Rows from block 5 of a small image classifier, named by matrix and row number. Rows with one number belong to one neuron. Each number is 128 + 24 x the weight over its row's rms, rounded and kept within 0 to 255. All counts start at 0. Numbers have three digits each.
After each neuron's rows are labels from the 100 images, of 14976, where the neuron reaches its largest size: "strongest on" is what is common among them. Only what is clearly more common there than usual is listed. The data: dead-leaves pictures: piles of overlapping shapes.
# gate: MLP gate (model.blocks.5.mlp.gate.weight, 480x160), inputs 80-159
# fc1: MLP up (model.blocks.5.mlp.fc1.weight, 480x160), inputs 80-159
# fc2: MLP down (model.blocks.5.mlp.fc2.weight, 160x480, transposed), outputs 80-159

gate.55:129075124122174159115083119142135090066078125142114165142147150153143142088152114123132163142162140168084118169134093151099098101110127090122091115122127113144067146169139137165122144131139145119113167163110143096106157157123143123146102104
fc1.55:153109107121121141088104117126158118091091153121147155129160127139120163114125110109127192131129168151106125139094122106150105104153122106127114115101143106154110158145160127122120140075083164117120150171132140133168156125137138140129130102
fc2.55:100115131156108123105159102170136101188153125191169094135120141097083100109157094112154123137082120179132110087122163131139100133138148140097154141115101102106173088093126140147140118123160117115122100111137153111109111123116112120107143154
strongest on: vivid

gate.415:142111197148116137127108133120136134079111112180151105116092124121113125130142102140144121139118155118103154139123187128137114099099124134126145078122100132153151120090115081146147089125129124136169123192150130133133120178161139109122153124
fc1.415:139132135161134103136123125123099137116136099074125095119115138135178101160137130117092119112113140145105119090083122112100159179112127142153176134154148182142144150133170116099111149131158141098103180117165140118144132086076146161127103148
fc2.415:114179106067102085151113092151135070193114121159117148153103143133091146130093117169136150121120134105163094156128101151108107141118112156147107126142151104111121135135128120130113109133183153113132124131107098140136124118101197180079141132
strongest on: dark

gate.451:127127112106102133173136101138128094156167121126125151116115152098138127096108097116142149151132117123139051120117092173145102157128082146143119094099095083087111162158122141150100124165111127144135192138129112129111152133089099124110127144
fc1.451:148105110149135149098108113105129159119110125108136127130166075132125142137145170170134132106148123123155142103110156090102165148163149118093108126139185143123135106091113110106129109057117112133121079133114150130162089127158156154149151153
fc2.451:137129089126092103141147126121145068123098117149126100112145148113104112114135128127136135071104089115100146121139092118174132148161189125124139164082175106127127126070150160151138167159143153089161098103096137114117130154114144135120139124
strongest on: earthy; vivid

gate.160:139176116124129085099137168114112105149116153121173125094138101117121136168181145152117146130150122102129188169200156145133161123130113131120126121123119109164123122127119144126114073170124168139150129084151150119157146138145112139141142135
fc1.160:110173121117104141121139175114101110123099128118117121116169136119104151166173106133129139119133121125107189162158122139120143130137101099083094122153137067157146127133115158111113088144103164154154131084165147122144127121147100096144156153
fc2.160:176092128163108096117126114124129181144135104152153091123144143140094109110151094165113163128166108134127119126133124132140156140119186124160187154129101143083123149092095153119152126143137112124166087143109145149107137124114155148106122132
strongest on: grey

gate.86:144112150158145097128091118133099119125150095091149130138137177103127126132063104112108127114107141137149124140128121135139120133158116102110133143138144109141111130081145179139114116150130127129155120111113162147107118147129202176185153137
fc1.86:107132124143126111124099106154165098124120101103141124178137151152124177127096197142107125156131110104089108146100117140125118123140167128162096143128131149145130078126149103124105138152154142115121110163122153093133120130088139126127126118
fc2.86:152147163126099132131128132170093129081120126153114108147151149144130114135140126083147150121141096091137138144131169158121170105092083169144113131155175132080129155152141119121110158142086123118166135085107199132119097133138130136099167130
strongest on: shaded; pastel

gate.141:138070128114156180164095130151149165127149125184134141105067128137165153123131113114118124156102129157142097152138125160160107089162135140050094118125117105155125105170113142139138123118102182161114112135154167123135143084160111071103139148
fc1.141:119088156124124171158079110135146183097116150164130116092089126137158122133147131097130129158134129152154157147156128150149103078152123139069088134152114123167124112159119144128159159114115135149146097161138167087126140086156116082153142106
fc2.141:110135132183127140082115145164108159063133105141149122157128119138099139114144136135143128108155158153138119100139156131111097120152141087156156156116103148128174124084193148097116098172126141102143109147146105135151144129094113093171115107
strongest on: dark

gate.157:134105139093140132097125187120118088103163121158137102131119127116149131146111132122099144164106123142134127122129080117143157125172120139081096150169147084172140168163175155122124114151121160150097155149131127142133181142140136133125135127
fc1.157:140150095157116113121118182121095132120120170144113156122116091116119110119152091133099173187141113128146112162138137112137176112125097140081097084184126133154112126115120181135150113145134117114108119109103139144109124159130168110168131148
fc2.157:144132067179127143145112129110137122081151144136128128120130137141098087092135124129116098072179126110097126107148131153144111166112130141154140152120134134100144091128119116140104101095106141168179163166148098121166153124146146133117178136
strongest on: shaded; vivid; pastel

gate.43:129083141133152121134155124139108113141142119121118139132115143124124131099142147132119122135105139122101096126180118108120130113135122114122147117102168161102101142147149158090158105157104089154138117115139111130084146200090118132085148156
fc1.43:119105098113135114095121122164151135104135129167166079137132106109124115104126162136111157152126176119099073151115118146130104145100112116130145096075145168088134158156099101151133139192123126163125113143151140157112117174102085133106118163
fc2.43:101159151129135137191097154121156143135113102158132131099095123155123132138108095124126138100098103114134148104146134154161103125118078156126105166152136123149128108127102161143139135094142097121080112125106155174150159090113141088171106111
strongest on: earthy

gate.202:113147119123144121122128164157129148124142104077122170124168128132113162140085112147148082129163123122105186108149145105127066163132128129148150151125149139159084165133156153117164110105113169110146114151112143143097150107149144141132124116
fc1.202:128129122102107134129095092118139099112119100119124155145173151114127145086150105121110133137131112125142158135137132130121104111128128110122108141137137176181110107167138095120166118101108137154129114066145104137134156139104100115126104131
fc2.202:145198146125119100140160147171141139111139153151122093092102143155173102158100138126128116143085127102123129104135088099160106110168152128168136187138159116146099110106147171156090164152101165167098161143137123119117117131122149124160130107
strongest on: shaded; pastel

gate.248:109097084138123163141169122115157141123078118084139192149102081074126113151151117132126101136132122097127128095110147106137134141148128134116134111134154089130151146113106143140123103113097075131112130148125166139129123157130173156165128122
fc1.248:155162139093109129136095138128131107164167115175118099098145128102148136139150140157081159105147149138098099156123096150147102108116146160139111150100076161136113107120151108127120110135153156118125090131121084096176128127116083118112087139
fc2.248:131161107131134104094141119115106124139137132143110139143145110123142111143088127102131142106143114076149131125151128140112085115107158129160114132155138144087112108125130153105178151120089142090152108108130081118094133129156133116134124080
strongest on: shaded; pastel

gate.117:133142111103148149136091119161141150146101112115149117163096097123121146111111167142121170130116120176132155108121120134150094175087120094104121144165150118134144140135110164081140135096133134116105153143094122129109092124140151135129121086
fc1.117:107069153122086140120123088132115136092142095186098138103152087129127139152166117098137116134088140094170126158115150150153123123117130103139120153129119146138125102139177152141166149155131123087125095134142140099106169104084177095133099140
fc2.117:134116137160161104144115134103123143169099145142155098156147117145096118111099133108123118144117149119115170093134133130148147104113165147154082163141123113119111077146092092109104108077150122106106124131091138096114110130112104162143146088
strongest on: vivid; pastel

gate.260:105132135128133134131139122140140135151107132183162169154102145158122082094099079099144143129137099122109101099099126133115091111122178123133129118169140138132131143135104135119097129090129093091124117115125113112112144131132125132145089154
fc1.260:127187146115083156143100139105097164114117147100120177115181163109103140087159172112136117160165122145139134120098131143122097143102100087115129143119092121156137090136104141157125142151108131132128099086118137143142107110098153117134191110
fc2.260:120082084131106156071174143151130128104131150100109110124145109121112071144110145128148137120116094136173104121124157171109187071152131125133104111138138156125117155133111155135136131078098119147112119124150115146116152138144137161123143140
strongest on: vivid

gate.427:080113175113154126104129119108130143125137148125133103157119082154104122093104109179100106188158136162120140106143109070143180121115160132122109129122133123133147146105126137138124146073104107105111096134112116164132133123138155145140133146
fc1.427:160136065146117104157136152137138124128116115100117163087128174096129131162167134084151133075106116099134115133095127155120062158145104119108176125132122134143107085157118119141158110194146146164170130122145132093120102142139129104114116111
fc2.427:069142165119123130126127126101095131154141127117154122167129100165122158116137106140083130172189134132128146119125129059160164135117155126093121135134138141130142119102138143123107127079108106126088099144128124131156162115166150138134148129
strongest on: shaded; pastel; vivid

gate.95:139075111119180162117123075144132149108152141151111116127104158138096105143113137098126121109136125133084154146174167145141173128129119125130099101115148161140129123108107124122096136115132087133144107167089131089122106125129112173134135160
fc1.95:122101116102135104112117075153150142120149138119096114124148150142151126099134130118136125121160132149063143083123127138113153104126165148150134142111087157113129137101140178125153134119104091179146102142124141097121095126134108200135147162
fc2.95:125140117132109127147130136155091100143107126123083149137122129134101156151088142152130150116100141133108142133139091084131104120086087149164146147135126116164113131138127112112097124135108113124076094082135149203124133139117121130154131107
strongest on: dark

gate.106:119146133166135135110125131161127135144121130064106143116135164141118109146148131126176142143143103126160083119140161181070062144107098105148155114132127102135111105140187087144171141141167137124124159084091120112161133150124108110123112160
fc1.106:115107116166124156116134090106135168110119117150110126120121107119113094071134136112110133186129113122101163146138154113094212130142140151132106141122096156076116119146106150096111138146075102111098126103163136104130146114096098128129129131
fc2.106:142117122115142144130128129100136118105162166164173137072139114133107151108176121112136163110093133131138131113124118103143155136117133134120150140109172181122164106146132076122108148127035106117147118124119135113152146099120128142139100110
strongest on: vivid; pastel

gate.65:124137117120149102142112122100132118151116100120148132149142102106119131087136144084158104125145115150102090097116140156098143148176091138156153180163124129130128110128092158143121142034159078157150112142109120126122112129149148124156082158
fc1.65:144172120143092121123099118125120139108119135121125136116082130106121116140146101182081131128116132087146128150094111103131135147075141110084102119131139147118158131127172107107088122186126164101123119147105171151150146110126125150154109091
fc2.65:131143146149148082123150120095168177148129075160147089123104090139135154145114136113104114109091111131078088106148073134149160116109165130114085110112175139093130167127145106149139110151117101135118133165147134135144098136099064126096112144
strongest on: vivid

gate.371:136106164123138137126129108116154081123105088140126143152156174154134085126150105135162100164118133101145188131087136156141127113164130132147127142094132115171174165108123112144111121145103108143153157123133125154062135134135112138139137123
fc1.371:122114162105142172110111142143132113109118095173132134154114175157174062122143129156148118161104100144151146125104129145110136117154123110145127143113144077146163147130126147115102127139116113142117162166163124179115171140121123110105144124
fc2.371:104111074096132178126152128157112086138083123112135103127125134108112138129151118115081168143146156112142085093126148179126116171112144158101095145151117138130143098119166140131124091124128174117117118127112169127150116131117150151104103140
strongest on: shaded; vivid; cool

gate.317:127096103104138148125149174149099071117132065158110116119130097168158138113102098114142117127159133114105117147113102120097052084108084062149105104131095142133089140129137118150118097198128134150104157124138082136104127164098140085102116144
fc1.317:109151115156139123112160132126127110109102111133143170134119129115125136097119137155150124170118072137167125117137156128113154197142173159154157143146122111100164122141172153137147184055097115106173117146127175136160117138129114107133176121
fc2.317:150080098125080139109114160127123138135127144080119116094140106143128168157101120155144137165169140155138072170139142128086095101136165131162103134135110096142113118119131114126092128145107145140118130109139138139132108153109137121118124141
strongest on: earthy; shaded

gate.377:121114146113147145071167118136120149152119076147149154173128147106088137125120125146184154106127139123126131119111150146142137079117140144148149097119121138145163143162099153117127088134136115094120098110124128153108137137082147126149100130
fc1.377:080117165150137141097154131158128138139111104133139177192118147113112145120110101135162168131099155149115126107114120147156111113093167125103134113103146122153153142158136124100128068130135115129101139160109148137099155156063139100110109112
fc2.377:075141121130106096114142159101152128139152142159111117104144076112120104083157110110096122129112126141131156100147108136145101127133119166158090108112144149122118178141115096166151163155093172138048117142107143128095110126142082135167120155
strongest on: earthy

gate.199:111143131130148132182135095172106117162137119143130137154145093141171147068084138133083145159168139134103090123128143145152118127111113113139130133107134162151136146142135080108145100114130120134111163181113090143110173142112108097130137104
fc1.199:113117155118136170141128130109133096085160119127157164139100125132122120120133121120129139113135166136130123146107090123142074131107136116119163110110153118112162182151106127135135135122134153157126115134121147156099124106123166105128097162
fc2.199:151097136134109089143119202115147140078151111098093134124134130117145170126151099115133103137117159117105093140131153159165174175118113130112140151133100106122117072106123136110121110142130118119131105119083166146129123160128148121103074126
strongest on: earthy; vivid

gate.298:098144173143127154160099163144137152148123117114146150108131122116101091123129115139124168157086118090133108095122106164138116063096084103114117130106137123136151122195126109122112124144163126104125140132134121164118158146130128104105085082
fc1.298:091107170134139153159124141155142120129109133092138188131129120116118138111111120115169140144138134100150095091130086137120138093091084137142114068109138121094141160203120107122096118106126117092136150150125132152117158172131126112143099105
fc2.298:109135117087095147146116131156176121166140114132154122126123143109137135106128097119147150112142116164166072137154123111116104158149137160135129127127096162126081148186114135167095094169097159148092149169136174122101104113115121151111120151
strongest on: earthy

gate.54:122127139163079096141149134147131102151123097133136121114092140148110108128146141135130123152156162146151105143144086127094168137138114133142153146115165092124137123093147168115113094157159129092110129161111143112100103160109118115123139114
fc1.54:154129106134151136111127133163155138128105133095120101121127124102146146147121125111135112126068134139156135141099114136134130154146151108135146112205080170124139101147106148090164143114166108163169125114105129127153127100142127128171144128
fc2.54:108093154136135141154151108134142110104134106177117146117106138149136115136154118121126120173126097155113158106123165120124109122132092112088145123144123124081152133143135152179118161100108144120053126158092087126108111130143075114114111179
strongest on: grey